python train.py --arch="unet" --model="image denoising model" --dataset="small charts drawn from random numbers" --train_examples=101725 --image_size=32 --crop_scale_min=1 --horizontal_flip=false --color_jitter=0.1 --task="denoising" --loss="charbonnier" --noise_std=0.4 --norm="batchnorm" --activation="gelu" --widths=[64, 128, 256] --blocks_per_level=2 --block="basic" --attention=false --upsampling="nearest_conv" --init="kaiming_normal" --residual_init="scaled_by_depth" --optimizer="muon" --muon_scale="match_rms_adamw" --lr=0.0078 --momentum=0.95 --nesterov=true --orthogonalizer="newton_schulz_5" --adamw_lr_other_params=0.00071 --steps=9800 --batch_size=256 --epochs=24.7 --lr_schedule="step" --warmup_steps=1960 --weight_decay=0.1 --adamw_weight_decay_other_params=0.01
Rows from block 4 of a small image denoising model, named by matrix and row number. Rows with one number belong to one channel. Each number is 500 + 40 x the weight over its row's rms, rounded and kept within 0 to 999. All counts start at 0. Numbers have three digits each.
After each channel's rows are labels from the 100 images, of 14848, where the channel reaches its highest value: "responds to" is what is common among them. Only what is clearly more common there than usual is listed. The data: small charts drawn from random numbers.
# convs0: first 3x3 conv (model.mid.0.convs.0.weight, 256x256x3x3, each kernel summed), inputs 0-127
# convs1: second 3x3 conv (model.mid.0.convs.1.weight, 256x256x3x3, transposed, each kernel summed), outputs 0-127

convs0.191:583472482489566549486530479521540505437551481502495550487535499507549504504502479530456502468544536473463470504454482531470500533580552416489534549525471497541392504515481508490512432535562502484493499499502501481495478546515520485526532410469441554466587521437480472511500478499487387514494352552509555553479506521514495537453534478518544477486538483551520492477496460497470528462484
convs1.191:463443502543449470476456479526517510554502505540532526511478523483490479506475528484541510560328463502548501506508544495533475487456503460473500509484491480486594514504520490496572554524437488548510493516527473514494540474496512500492463528520511451479440572510546493486519495498447354481496567503457424474528475479480508518570497461554466561535472536549470538512543478452481413500511
responds to: dark theme; ring chart

convs0.206:509522516516472539470454493467455468450524516500449505510469470529490472513498506510453467551548490563477466533514520452469467531555445512514511541533563463516510514553575540472494528503495518527503471465540529494551506518489463448490570527490471533544443475451416469554507549471492461533507512507498491540501518465541448444501535480454499478449524452543501515563504511581458472476529
convs1.206:494506491556527508536506481510518477512448499533509449504556604502511525534504484483500448436463575404535434494473462490523522529454525526555421475428297526483471503486489496495416496523508487488512483482502492499483478489526504466509483534496479525438525557611456490533501504490506539487529559486472487385403451522511480533471489497586489514553516573475440447467467442497494505524511
responds to: dip in the middle; histogram; radar chart

convs0.250:469458489445480545590500480505495507492504485473548479474526495537465501495496487486513515486510482482522462500457556463409504479504488450489486474530504452502488499522552582552480585502441535470522421558473521502531449541522518424533563498502519501517512460468484454556525310488461483493579450459544546467526531482469487510572556521538518541509523464473458365496516437517504558436519
convs1.250:490526521515461558472536557529537457486528503515466488501567530472560480518500492488475503544498480504437501491471498484491489545494438528497554478502502335490481503500468479449548447472451504497505590498534505500545446478534483562488481448427482540489485516505531502539473433517589515427457543527519537479514541522468504544473448489539467492502498577559546556493493503458526514534491
responds to: one colour; radar chart; items: eight

convs0.66:534590472461521551483447507544526534443440612470492499449477537576481518522510514589530531562507547530585483504522477414524479487450542510457537552476536543471502448489530556523425549468478482486528467482536475463505549523469512604510427546403569533485544489512534477507498453581574545498555521476488536452607457486488498575487493479504473453431479453542420585502454499505468508509465
convs1.66:489498513497491429531542469495450496494576398467504476515511448473501404556471445461422440446442485418479529467437512541508514495475485530524425473538423490508461554506425507475527486500525596497469484490526447520525508431560440561462478534554463506468509450432470495577516432445468409498458540451456467448449481485563590520533488536516466504549466499505574486516500480496489511476485
responds to: one colour; radar chart; dark theme

convs0.64:535492505499520517494587484493451506508484520524484519464504487522432511566498418497539540504525464476422459543457498518410483461518502510461521572464488499492524482484499458476504467492509511498481497503551486522436389466464467454446533517529500410508423483421436478529551487460524494456567484530504461495430556518542492507522523483498548485518511556521477539473551503533547444471500
convs1.64:550537467482445434472458515480511504545564489516542530476478485530518478514507643539524548489484509613543502520499511497539543478527486447506481443504559489482521524501487527530474579483494494513508493468472537388522497550544535478511494388497469581483557509513491561461564561506493470525477567533495593450526444445527492462495450491452478552432561494488456513525502460434496490468519
responds to: scatter plot; flat

convs0.150:514478581451488550513469489551522596503436420491468492480524475531525422541484517485546491491563388515484478516551530466514521469536521536507528447500503430425495503454493490463578502543485452462528482518554502494441502524483477452499544445514514523491337523547520518460452511551536429500507517484520480499423515500536474521422461473461472454429506496493477502495574480491506569496529
convs1.150:488492534491474492490526513507533471508518613528510493494509430533513513440510534498460596502487604470499584545502508478457503504487518471443457469490520510528527470540521487535547506520471489499459526548459481489501503508470508499483477574498529461518686566553484502451594508479506527511524462567471456523537491513483515551560503496527461530465535472516500500493464473531496456439513
responds to: ring chart

convs0.23:454534580526498403447514524502478487568469450465543470495571512476507497536472530494465397473441439458531466453516505516515502538495555491522547474452580510574497556508492460534440499503474527527482459503488519498431508532428523439479449470526519493477425494536521515498502470555516498536518405537540551551521558504487613535561489543445508420512407549449463535436535556372499504509513
convs1.23:502458496437462575567513475550420508458547564457481562499505455603448522436515517491521538511561527575488508457458484453454508492486493467503467585491451531512522464525531450474557511501523511461492481557516520468417465465449405596525461502502497515515589504426558511502583518446504476467479472455506497449499479465529397495509500468492486475460547460513503515508473509539550499491491
responds to: one colour; radar chart; items: eight

convs0.224:531527534512583499571457519422443520467528489537566539422477474461445470495478486497519479507470531514497488487628520503480470461466513503468514480470489507507511469482464565428445532563504415486512495557487534474483440418491498469528518522540516523512502426522527508570495451487543596423651461481649541520501422478509432463439464472506476509490511522503576526481504526560519426513508
convs1.224:487485509488488529602523500584478520549469521509527431481513497528500475483519497475490497458469518497463507500515476520527495493513529567503487519481464533472443478524494468764489546479500563486450537434459502529499509525555507545471475486455512478543457502457493490445494473512520405553560518463403446534461516491514469514498511518501439566475460507564415448500489448477469490529452
responds to: grid lines; horizontal bar chart; radar chart

convs0.42:531504498559480464463445451542538434562491496501452507479479478485469492459495519562517450530540520456529495549532512462460477487468490512497516570580510431543522549540514488439531455517472522528504508450506570457479488550461527450518510505516474525546592544419443442479527497392471498484498503484525492373546524468527506492469486461469498492500512455537505481492551478508518469510550
convs1.42:490481582495518524525521479533527522496491508538464470529500507483469547559482546493517427551453452538494533513454478533546527485471491527480524409488630465530530518536506540555499471493522535524450477466524434561482492540463514526501445500521528445477467497469572501514495547497484501494560488475543558511474464528513503510476475523554493509533556606428477509504528488490527533526480
responds to: ring chart

convs0.220:442504478518477540522508519487510413507464477537543524471511452489477476510508544495511463416473450558470444485491493460492512588450480470508514548404491418504584521542522514436513521487508496509547495523537492527483463499417495528468538488487468545553378399508380490505498440392436499507514499522518435466501474545499495521490447471529461510561479540521498488605513508547540547480536
convs1.220:520470459521506504464548499511517508498518488477451506495538634464490498541541506459566503535515628422517440470480494518461563549534500499558515513443564493483505518482523504501472524508508474479488500523464519469488512508582515422464470553527499535455647510574431475503554560539500518527516502499550536665548529497513500483524494515470474499516578454521455500468431464437530480495508
responds to: peak in the middle; histogram

convs0.78:464494474522443508514489438564469512512458457454519488457532462524446491473490500448452489528542471483535482570506441498522477506480503494536467519486475525522522512459471441480500563399479466461454430493527490411471402460499535519460503449508532495493461440498442481507496424470503481483552480472466549522489465431461523548551467522412504446423475492458462566489504526421422523457462
convs1.78:519496564522513525543502512502470477485524484529469589492472472505509531465446487533490514505455521515503496446527477485483500478469549556471608469486465559461531534500516453508481486514506448503526563462496509642541487533452495518542517451526485540561511543558510453537460534560448602557522581472445523446558535510528453498510531427551545528521489514535579510517458486540432538535528
responds to: dark theme; radar chart; ring chart

convs0.231:539518478467488465505467474503527429501522499470472425485467528487535485481499476465494529489496534476489481464455498493504534448517473495515503479490500468500487533490501498515522506518439502514467325533483470464473459489491517471579474546504508605478524519506517517515476546520517509540494483524538501559517483488462501509565505501490469476487460453470456505487460550487506476472490
convs1.231:493513493540514530514508480495503377491500493511528524485508502518522509525448484401483500522487469498511503537462478514525524508508514484498514452490488502497485515479485497522492140484510498516458502531513470520521455516508500509472454482511548493453480480479533483454463534453498506545506499510546554514431453567508591568492541498491513497515518490502534519471469540522509530479491
responds to: radar chart

convs0.12:511461433483516503617440514489411485505457476497466474509494488514527488517510509472503510413513498518554460501413515480470466507442508560456499488502453540471498480449537535467452500478541534458487428509492523514481380571482472470464524385520509484511476452519530456523463605442502391497462428509576472497488486469517452521487448470501523536541476543519463477472462500504472533491513
convs1.12:491557549503531478416522531529463470470527458531489575401499518471500508490487480551504473574560499489518499496506553512521519487488521482472488463472513430523505548495448460549541523522499475579552559477490460515480400480510512508517490251489460519437504507484511498524555497541519509524505469464461537536473499494525574535498537581516522503511498516530505533499499433476496473505481
responds to: one colour; radar chart; items: eight; items: seven

convs0.121:516504497524485542441480517546449558482519483488486526384508456525558674512482508533520529497490525504559457505482510465518519457508557498485507504479489521520518522514462502515525414519527527438461460488555560461501465514422474547510481453486484472577503479535479491507526493490485467543545503587455539569512444473482509504534585511423512507488492535495560448519533510501507489473506
convs1.121:467528506513505507418526480511496451509466491507505498573531510494455306491543491473483510497482450479454508505511503537534464467515432446522524450507497427526465483506496526502481527549486531479538529422481481560532500479491513548612484514526514538505505509459492523463445579539514491461479558459408552444501527577500585510441503522580489490510480451524421581492499401481523503452489
responds to: dark theme

convs0.43:555472491428488546515536488532478463464425427461468501417521463534528496532408543505441468504527484501477483514476476538452473520507518507489471517508462519508485426576434443459549556526540500489493500461539380419592479505500464463428558486503532465405543457482423438509472519499513529462490492510491461530438550494525513486554453464417509486420492506476434451497485481526345502492534
convs1.43:470550503637506457441499461547540516557451534524507504531479455509532481449475539557532503499456484529524501523477518487501578456469507495494517502512507508506474504511510525489514520539471473484496525494486481805479484480463556513538497475553517475532494529530524496469509503538467535513457532468436488499527484489523497513467596509468490520442482526483544555508488562514529550540591
responds to: stacked bars

convs0.233:467571589469525516459537443543494556495404495424546490488525512474564517533505465571474407488539433499437452488479514430534492448507479483526528507535545577462512468486500531514515544529515497580529458444533523520505432453450528441548498444495466475490542483476564564528516440459503553510543490511469518479506555496525496469466526486480496472518435522516446471525540530539497494452473
convs1.233:488463451525554523510532517509538502497558492484477516502459550524538429494525622481500466450512492544518540542449486527504506571485592494573510570481446502476474529521533461456552486526485512550504456485453503519479461540514508587451522493513507523446459454498543477530452522478462500568484533480559533511468447465485585496570557520536539532630579490472537525503467450526485462508508
responds to: radar chart

convs0.223:442469465478548473460495488461516470500491470568463520514459509614541474494494470449473540455574492549549483571449552536454517518486493461486527462524436478484577534450465510521493448538518477454511569514502481481472510503456501508497476545474498458509476489463514481500529566508541379515500481498520534445490536463562436558445517468475440501461515533539547525572451499441494504387535
convs1.223:513509484497477491518452483476435480510502510487520506517579548373507522510515535512507482528474524471518456474521512424480495452548512547530470483522515473479334573479541535455469530487510525560543471467508503519495496601490382509527514500519673531507495485523606437548492495508547552472437413507510453556501514496525507476571477431500534547576507501491463503447512489469501455559483
responds to: heat grid

convs0.110:495456509421492504493505499484497546573427473460463464489427421491555433564511531511495537505585436475452473491501556466485433527524488490539599555546531461425501508503500471544467491515500501513449518480469501541499471545418412486502485501512510502447445451517489479528480470585619441496499491502524538587520486508545436493533518530507537485483520528504439489527491498492544532452456
convs1.110:508544539560561535459509532538539445413495568509486537463591539500475502486486505512512540537501620506498570505536515477541583470482513505454421437503557532538520504508476547424525471449487501523472523547512547543557522503535468524535492575476522497515514479591436482551511557484535496490491470467504453450509470457501627562548524474608496491516514457461532522435463457510471479515485
responds to: radar chart

convs0.27:493510507517549446462494579538457402523507511464442507483532442516519556490451491493502502368521497466412485479516515545541493560491544553466549467470493427482545465501505476479448551486581476467547557495460515529469437528451493530608501489497493498430475501428535519466493444581503496548441524509567454437447475514511469543500527492469483468491457508567500485467477513440476473459504
convs1.27:511488518519505541446513462450554515496456485509479529522492517497489528490555492462472483736499487498559476539470521514524529463514471466527480522562492484491546531509535508437507518499452547502464467470504519527497450540474523514447475551437479521462497484518489496499472510522527509535462514460536514481527353472561505518493511512472477530539496530476472496513508462503499589502538
responds to: grid lines; peak in the middle; stacked bars; kind: bar chart

convs0.98:504509508510459421582484455511408482526511501434468516547470492546535390505494484464501498540503537479456507494404407502501520360491516513457495485511498329483493491467479581535517468498429488484479479465497492510477462549509471463444488489511491442468481474451491445475530471445495487467486483617608457570502470550510484523424478519534426530464481501494519409490501530554501537511475
convs1.98:473514455473533559438559495530470476504500453499487446493485497463549513449485500506463517277490443482481478491499543500537471565494498548519498454507484500471527475509495436495492552504495523497516474441496453489446485507478483546513469433517488549465495466506537490595535518519467492512507492741439612583511487457544565550553516489500435497517482527485526550477462497556447429492494
responds to: bubble chart; dark theme

convs0.62:522457532493476431545515490539424525484427532515533517438451474447476495543488380509462513501517497503513483471555498505526552516506496470577458433554489543529505502496513511517559513547512501499491469519555455478557475533592458514485503498571482490428516422506619512472568642527511490523485505550445474467498497470577516473509597545443498579523437548505470494495528448569520532524451
convs1.62:547514466545490539472493485541555526454486449452474469449511473499480477513496716506489497498517540503482434578474532489482483498487567520522528483452442422482514506533509513444511440508466486485488522488454542523491519528492504494518516490455465444511435481513421535505410443490495488490493489522519551508516447499434511548455454481494518495439586404528470547460467522488502488504585
responds to: peak in the middle

convs0.138:520441483493545522517557517493666477492528510499463524489500482556499468488564488507463506495569465475473511435489575474456480480568457365499498438508496531491499507516529498463527517529477452478524537506413502503466451479450541479509510599461483487521539516518441457496498578506538503519490364523528552514546529474493545530506473509533563483469444479519537570510475490519504459500516
convs1.138:476423480526516417494484493459435490525517475526551479488484478436508521538471506487495497509368522520536498505483455624521498441465531505472508483509491451490507503453459476504505481504509515524471476496499498490505512532509443539445524421499543493482499515498585474487481480494384308502480447470538412469496512493478516523502522489485492497540509494520446425492483484433512458512478
responds to: dark theme

convs0.137:461562526556449573532523521440421470485539524482460475499502484529494491480516514480470549478578513537508489486507512504594513580501501520490398519557414462494483493501465483477513551529512547489552496511483505542472488469443384440606527451499473496481460443597408467484499443408547472505538455562465478518477573449538464507494552465431490539558487488459499468466483486494518498472518
convs1.137:516580483410501470525458464508474514491479436501515456457486495504432492567524496542530442522445515482487431531511519454461513494440501491508602486442634548518545535519524517511512464519477520506470564422503473495534620502525464507461497548474503482483449532393532501558460478335526483471436539397458489532522393515487518540531450472517503499478495500524497519534505530497520506451481
responds to: stacked bars

convs0.15:540484460574538532500506501513492450477508489475523499457476489488469476502489426403543499512522466592559501459526528512614507505522591493561483514471521538501536511526491512511482470505527558486496563521521492490521477505524491482474503487507459478562618497390474461514496503558493481468537502475507493405533352453537544479523482510487462511490506527512462520545498500485588500475545
convs1.15:473488497424467504476460507534478511539447483466528486490514484503539493503483525501563533516500541458487529519454545533269473450466407519485524492480471497481478460450509509481522504508466424514498461514444516536455511478472530523502511494549553522537460529498541485487495461469489527515571470481545492502498751542442454496550458488489482512507461502463513467495477511491436531496465
responds to: grid lines

convs0.20:557544502507490494473516433519492451451519469546447517521491529474532486577520514490471480545513558485465534528420451465425441503491512497500479519493485461538552450534463431485518511497448490495435511485545495399500493503483520500517531500435478573459405545505475529480547503420504499495498523549475453492492511445500486510478520508538544515521501502497468450466527552559505500466522
convs1.20:448484488496498484475438529434506479532513492515600539500527416484518529491533512513538549535503472510508536447589512521533557509506528469530480481517513543508463510492514496496449518483558489522564501515495494747513546466397492545564507467550518434529536522521496467526540472533451483485501469548496488500541491523477479478491562496481486537507505481519480476529526506598383440457530
responds to: bubble chart; dark theme

convs0.57:499589425560534458434554518452549469486487419492533527509583471547470495493506499512490514445558471546496468505492472517474471498578470469469550511534474501501340563485534503490442531527485494497483525526492517501473452652476468503478497468467532527508515454489428509494500595465435454515517548511454527461524528495488490532523511611502488542509526450499500510480454482462537547525503
convs1.57:500496467483454556515499478515423494509497555523498532530473533549504552521498513488540486554437511510511534497508508524469519481481545498479454489438520487472689414495487545523569470496497473492478470505474516513529529396526556545471517517518474459471510521528587480487481454523377290491484415486518531526525497530509553498497523454515515461537478503506506480482498534531503491481524
responds to: dark theme; radar chart

convs0.116:463518498510522594480533520473440526488490443516539618437490499445495506496461469551493504499482454470452505551548471506546497472517536490509473486500500558484507494471486596518481487576501451483519463520533510454561459462473493418519490510488490504515541516440578519434500521533522521467508540493359455514510457499513520481572491520505513529458518501563480475511485501568524481468477
convs1.116:464496532476535440466474478462512531522498563543493463528474560515502511531526496444572520508462526509576496441509523495512472544476505523495538527453498508504503475458476444506504506488503542498495443510501497512452510517527475566551543476557512523461416478523487473506491489491492461418460539500556505488508565439428484465430449509530525518534499514491536480514515518562491499486524
responds to: one colour; radar chart; dark theme

convs0.38:473520498515514466494427531540492495560511561481496496510456517499497486488473594436550305483485493555482492469528512491482553499524489482473480485539449464588520485564536486477486509426499503494519492530500494471541539510465498466309504552498540469551584519453453528477471427561500491576534515485481501524482491473496500501493512512473480520492577477468507487472494540484503535513555
convs1.38:557513486535517520499556479523473528497519482506480566458504480457554498512488548544471512542516520527467463537487530531564461535522569510522540530539391467509483519544499528517528441530470546500495526454543423494510475500436483531551521506544460481427476469501540479557464435506490513518491502429511466463536528467540486479507473507476543477509605494503531487544524534499439495497481
responds to: dip in the middle

convs0.48:550472506535503463574424502447531498519507482508597562605493497517467486500544490519513514474489568466475447473566432483516527427513480528533498468469524522436463473503505523506512548564412602599541488530525459483456650477464499489636556517484532422502539522475476665562468561509518570462591508507477483549531523492501508544499498501515486482511531497470454466476513474459514464531482
convs1.48:432552482494521474464534415561510503491350521507418428466550548483455472527441534519513536525453486524433495500505473509542493504502424478518488527514462524478528490480512467532556516548442467531511533482446470495485571564506502483488511560448468519517462511498499525521492514448497465500414573510500497458486469490489497464563520534536531481493532542530502455479497503520544458458531
responds to: heat grid; items: seven; items: eight; radar chart

convs0.68:497443484496524491442508471520478478464548516627478523510482556443458456463546457510489481496499456487488429548550548459537550582501486563525489532537494399489465523512528460502502445521557520490452494463514503590511461551455438456509517472563425499516515502493469488502466565469507531424495532573471497540470507401517422568477466503456533545520494508535465378532545461532473488483479
convs1.68:455530547506484495516505522516568507567486566449472486510570487498458501544511540505494568489499508488520533478492492480476514481550514435468516500457532578502507493495538490467372605502496531541536487497421499511482476467489531498510452424483637542464516477446510530442550511514543543537515420496514442484527505542467491498533482524559457482627518537526517515439502520465514468495519
responds to: bubble chart

convs0.22:509530482474526398573510502508486513483506447460424668606509509476450425528497509466531503433526540501510412462580510482478509450512495515505464507488486323456491473527491532554452520470411455533478522484507491508520489486489434444515532449481466476474435480559538555435551433538523582485596551469602487486521498505518472529482465497516535531511503529509520460494508479472470584488510
convs1.22:476518491523478529587543480495498451514541551504480458493444503513520552523534486487484497811500473521487544490519467532518494488525470494524525486466484656500550580508511484505476489553445517505491472462526485506487483539502533505499510518577471451486533544488459541538473532463497475492459508616520555549498508481517491457491532486450468478526520484515483466529493445522473494465517
responds to: scatter plot

convs0.182:483512531393529538456465596467504494470469562530483568424460532498574464489536522559556519507483448504476508501493562442491488531468481493441548510503509487504475502528505486477465526464516506464513491507538499512523441463535468540501479386517495534454454486475506469518541436480420498520496505525544529553514528477458580510459447374514512486576510488497459490537473553547473507486478
convs1.182:506559525592426474551508525515469519498559392415577484501551580542475529478509464453451442536523572491473360508517481581537501478482487513544499506484523568495503604477495593544557494523542455514506484553507510438497504534535552489521541530570537445520525508574535529523470577510530518470498522557457532541458474511483442482563505503495485532464500548531519550462571423537572502538497
responds to: grid lines; radar chart

convs0.213:523528508537511464505577471498547509526564519478478587525446469531452369507497529468514504536465511533457482503514499508453481472519468471492492451505476445490503494449492556421459451583424482539513493516526487529501428505541498525581475444538524486477488481480498611539472434517543494496490465413506404480512445439501472543380475526543394499497506509481489496484512542565488495518481
convs1.213:517518489535529522432456459499543504453421497491513479526543526494541417497506507502506534428473465513412499467511500456561470483519467536519490498517506534472515457506478507579497515513369505472522509453505500498483649476493488504446470503544474478494479523512479489466505527491444536515437484416492470471474500509461525516591523449480467487486481481463492534519460517434498441505522
responds to: heat grid; items: seven

convs0.19:493482519422506526496499453521513522487500548464451494499492497488486522542384498501535474505470491420498451444516474486481526486479484501575505541328483482548490525613401493520565513535522498556585485473472537495563478523475508488529492493511562502505490564490504507492488518529514506510505520484510488473472516507528510463487495468415498499384460540409501466393475518459439488498608
convs1.19:537523507580484473508518460513507530513507533537506492480497433584513500438518513544503536518546493555489453501530493561476526507512509509460477539534526496500501509439534513494546499524473491490481513503505591586476506480543490497489524475495493511542528457502516474504520484475480509499454463529491531503526480548508467489480525507545527507451525472553520515502541468540470501471456
responds to: rising

convs0.53:516476478585473450518471426515453538445540544484497545508531455503473483523560500519471503485508526502447512480431520538444436514593549503540517462566492460487488574460495445534468535460460478515415515462478510494505453522497494483504473525442411553461430513527498474496505468527448458498459508478487532427584535448489527476496525436501481451403421478454441514543510489544536543457500
convs1.53:478475498486490517548520527467516519605495412551531530504468618488499505515485450516446543524535474428525382467489443510572598476474526522517565541487524529509490515529465542457515522494531532486537549515491500478491497486482495563500463481553541488477493475444570516532475546486534530488532473519470450499481495506538452628484479489517480536590589507468500508503468455473539546502527
responds to: ring chart

convs0.199:524453520502536476462505566490542412486513536436543506488484465523463546501491513464538550468533494511524488530442528523505517536473540483487559493475501443457464562497516438520497493467475488535487607496411475494550530595500443503516512604463520488503444466471455576474517436439566459500519418494512491445488496455508510553445526482499466484559487534532460576467416521457479402475494
convs1.199:460527434481514519549534487517552551498502495528475572496602526516487512539515487496519457512520454477494501497517537536518475494536517548518505512473479511431559468525528540482616494444532538484449496518503498499443467446532559548483484507532470487519536514529645447487471524472594534474459452523491561523522521520514536522493510516551555481485508469533503531505516537525535504433499
responds to: heat grid; items: seven

convs0.118:464527567535464479515524515472546473493528504506520489483516362505484469506534504460451439488489545499459524501463517485465476548449461500500516503453494574487509563474522421515475501479519442491488518501536523498427554477439346477421477525517478501506464492554432563538428496487547454514554441510535518578519521516488467517458464534497461473424496467514569591463455513446507520509500
convs1.118:497498536456504432510469441512515487531455479506492542527489621465525532523495498573553472513500405505540459462509506522533530439543569512541506502515532455519502484522501488474537500453555530498526509486528411507471470554470467515521483503495496503534463484361611451474490501475486505488456509489480544459459465473479560516533567481478494528637473523484483490484456513500533458507532
responds to: one colour; radar chart

convs0.236:448517499487559455595493524486450493447506479564522510476454550453534443445498542518483457485464470586486440476525523454550459491489531540526545525583470469490516463490527553522533488477550488482474489501483489532531464492515504505438468445484473515479603514555582424521500546498494610451470556466546466492575473511535494471528430492495508543493477474528491430475520458534461530512562
convs1.236:520483497552442455418512489482532485577464571464516537485530523522418530526490505456493531544553527470489496486509485515432576525505455429511485518474542504532469510540480472514464540544493503491471471526506535523471468528464574455451556496536529494525500598540424500510491480478518511555563437570471492549480528515458434481501481480516456516480533501481484530552465476512595445504457
responds to: radar chart; items: three

convs0.143:467490408588502568493444531495545502507536496491484525452478453545487486476455497453519552569455491536490532487521510601504509476540494494444532474506548434552449420493488523527526513551469477358511510507487400491473501494512463478546520551503583507466459513426513584482522515530499512484507475523466512495457515498451543433537526564460501538453551499505529457460474458535500552566540
convs1.143:514507575430531448515548497525438513494464554459492486498541506475545554549447522579502492407499461455490485558494559455474483537491450453589487485509495533483527681533481533471503477507479508533518519534509523459460479425516454494439401509480565482548508462573516448500490436527575506477485527541518477497524501493535428587518464486528509480593485484491470538544481425516505470539534
responds to: heat grid; items: eight

convs0.14:454576510552483549577477540492516475571464569522590479502433513462511488445513517496505482526522515463541507449531521539487509531523526477516549527508600503496533478547520482515452517528510488519486528570534402580511494491505505494554559521512542542508491383444345480501474528446542506545494506463557531531457507487457479534516511515465509463495465453484455540514480444503536460489487
convs1.14:546542473500508512473496504557473522413482456460452547510470500643460508555516516479457523439512534590494491520456471484460516505508444502525369499518498459457496546499437504442587507509536503488509528495484535416502558445494516486479526512523472507488449555648471519491428498578467476497549543538484502515587503518530512512529475476424460515514566539515454495522548559503470501542496
responds to: peak in the middle; radar chart

convs0.88:417518495503553460453503500485508482477486521517403414519466472462546613504550490640514426497515466476529464468547505510416547530487438502501488462484462427501512511520500541488486473489499525502521512420478480482475488556494479490496430505520493487458546497592505487463562556458471506470511494573422523566537271495458470515514558512516449465455476484465493470479480514495484486490500
convs1.88:540529493528525500495482488482520534498510505460498513527487497486497493468536468464441507425482474480499508518444486441607508491487520452473543551511518492531512526550477488512483490439515526462496429456570487550548525537517529425521491541441497545443513475522480483466474525499510499546401492481521524408517466454507521494475478527503481526484510494515522527470549501505499541530480
responds to: grid lines; stacked bars; bar chart

convs0.102:459534571545505464548522576466579471504487591482495474496524471475476495494454524453506501509565516480508486529461510564487551555493430477487489497504426483480502577488468442523517502522455491474485509523516504520453457542522534471468493451487530498521483514508415499538475552520417502488461385508529501421482552455481505489496556577458503471494506585503536502481565513503491486522485
convs1.102:491403515536504500471476496489432526508523456573502504515504509529531456513488503466445546512370486483486507520460486437515503481447520504508501517475537497471588508480468483497509495462520497524497468528501522503513566402551608520483496531484572525450510489486489451456561427561336352488530565535481453531494460522488552499461432419514493495465522478476488525515518468503460537537486
responds to: dark theme

convs0.55:540476596525583492557461515501529518502497458524528535559450484482527472472497511521505472532453503500461517448447472483487461442477491413548478451514491415455484475482459559513481472485459547507512542535500554523455488444501484514603467518487433458529493518492486421513489386540561446532493521524419497403487449527524518478491482406532478488486499486545570507538493502466484511496457
convs1.55:519463558476452605477525479415552467436504547604540494536537547488518545474534496475525555524522503515549494513594529541579516518550501666499555498533514470479534580533533500539494539538487524531545472441501529479503564558496576455502511521519514548496551545497465472528516496502448556446485483465553514516502505484446507469538465536516479500509534470398497493495513529576496506519532
responds to: heat grid

convs0.208:466466499505478507480485504472502518533560477492510524508565539580534500423502562549471433509446483605605511446496485526477506495483431536403514446459507488430475512419506490550493569497495511472590509512503513447437522498475519504515457491453535511597577548486497404503509478559478432511500454475521546529499435578600520491479434501538552512443541459542516583409502540473477526522510
convs1.208:482535562519514483484450494512510495488435497488443459530487529423501482501489381509517441502539538343478519513518549499557435505537486558424556523492439473521482514399539540461513467517512510558466486492496512605487467494553495454434475518516520511505481474473553544500435545485499561519521506484483460511425495493488561466490557501486521440533326478478557481460519511507379490540484
responds to: peak in the middle; radar chart

convs0.210:540478516525470466436523508461542488509507479553542514493492504434526434518476484487484534534444492470503472492541492511468536533535426485480543476481498500541464461454475459554510462509709479543491468566532496486511570443536490494513552541498505553517475496477506553534490521480498531473525555614545546583530479453473525471561539494526522520536486505512535478463476530479543539435479
convs1.210:500478505494496456443539469533490518490490518457518483468502512504549581451491506539512519433576465547433523476431530494493526459488516445565507499491507507484568497576581439423519628507346421492490571433489516458462478518446503513467471456481473454472516439527485501487497479512490523503473434365388464415540533455485491544512487468486475542492549548537458514529538455490476412541528
responds to: heat grid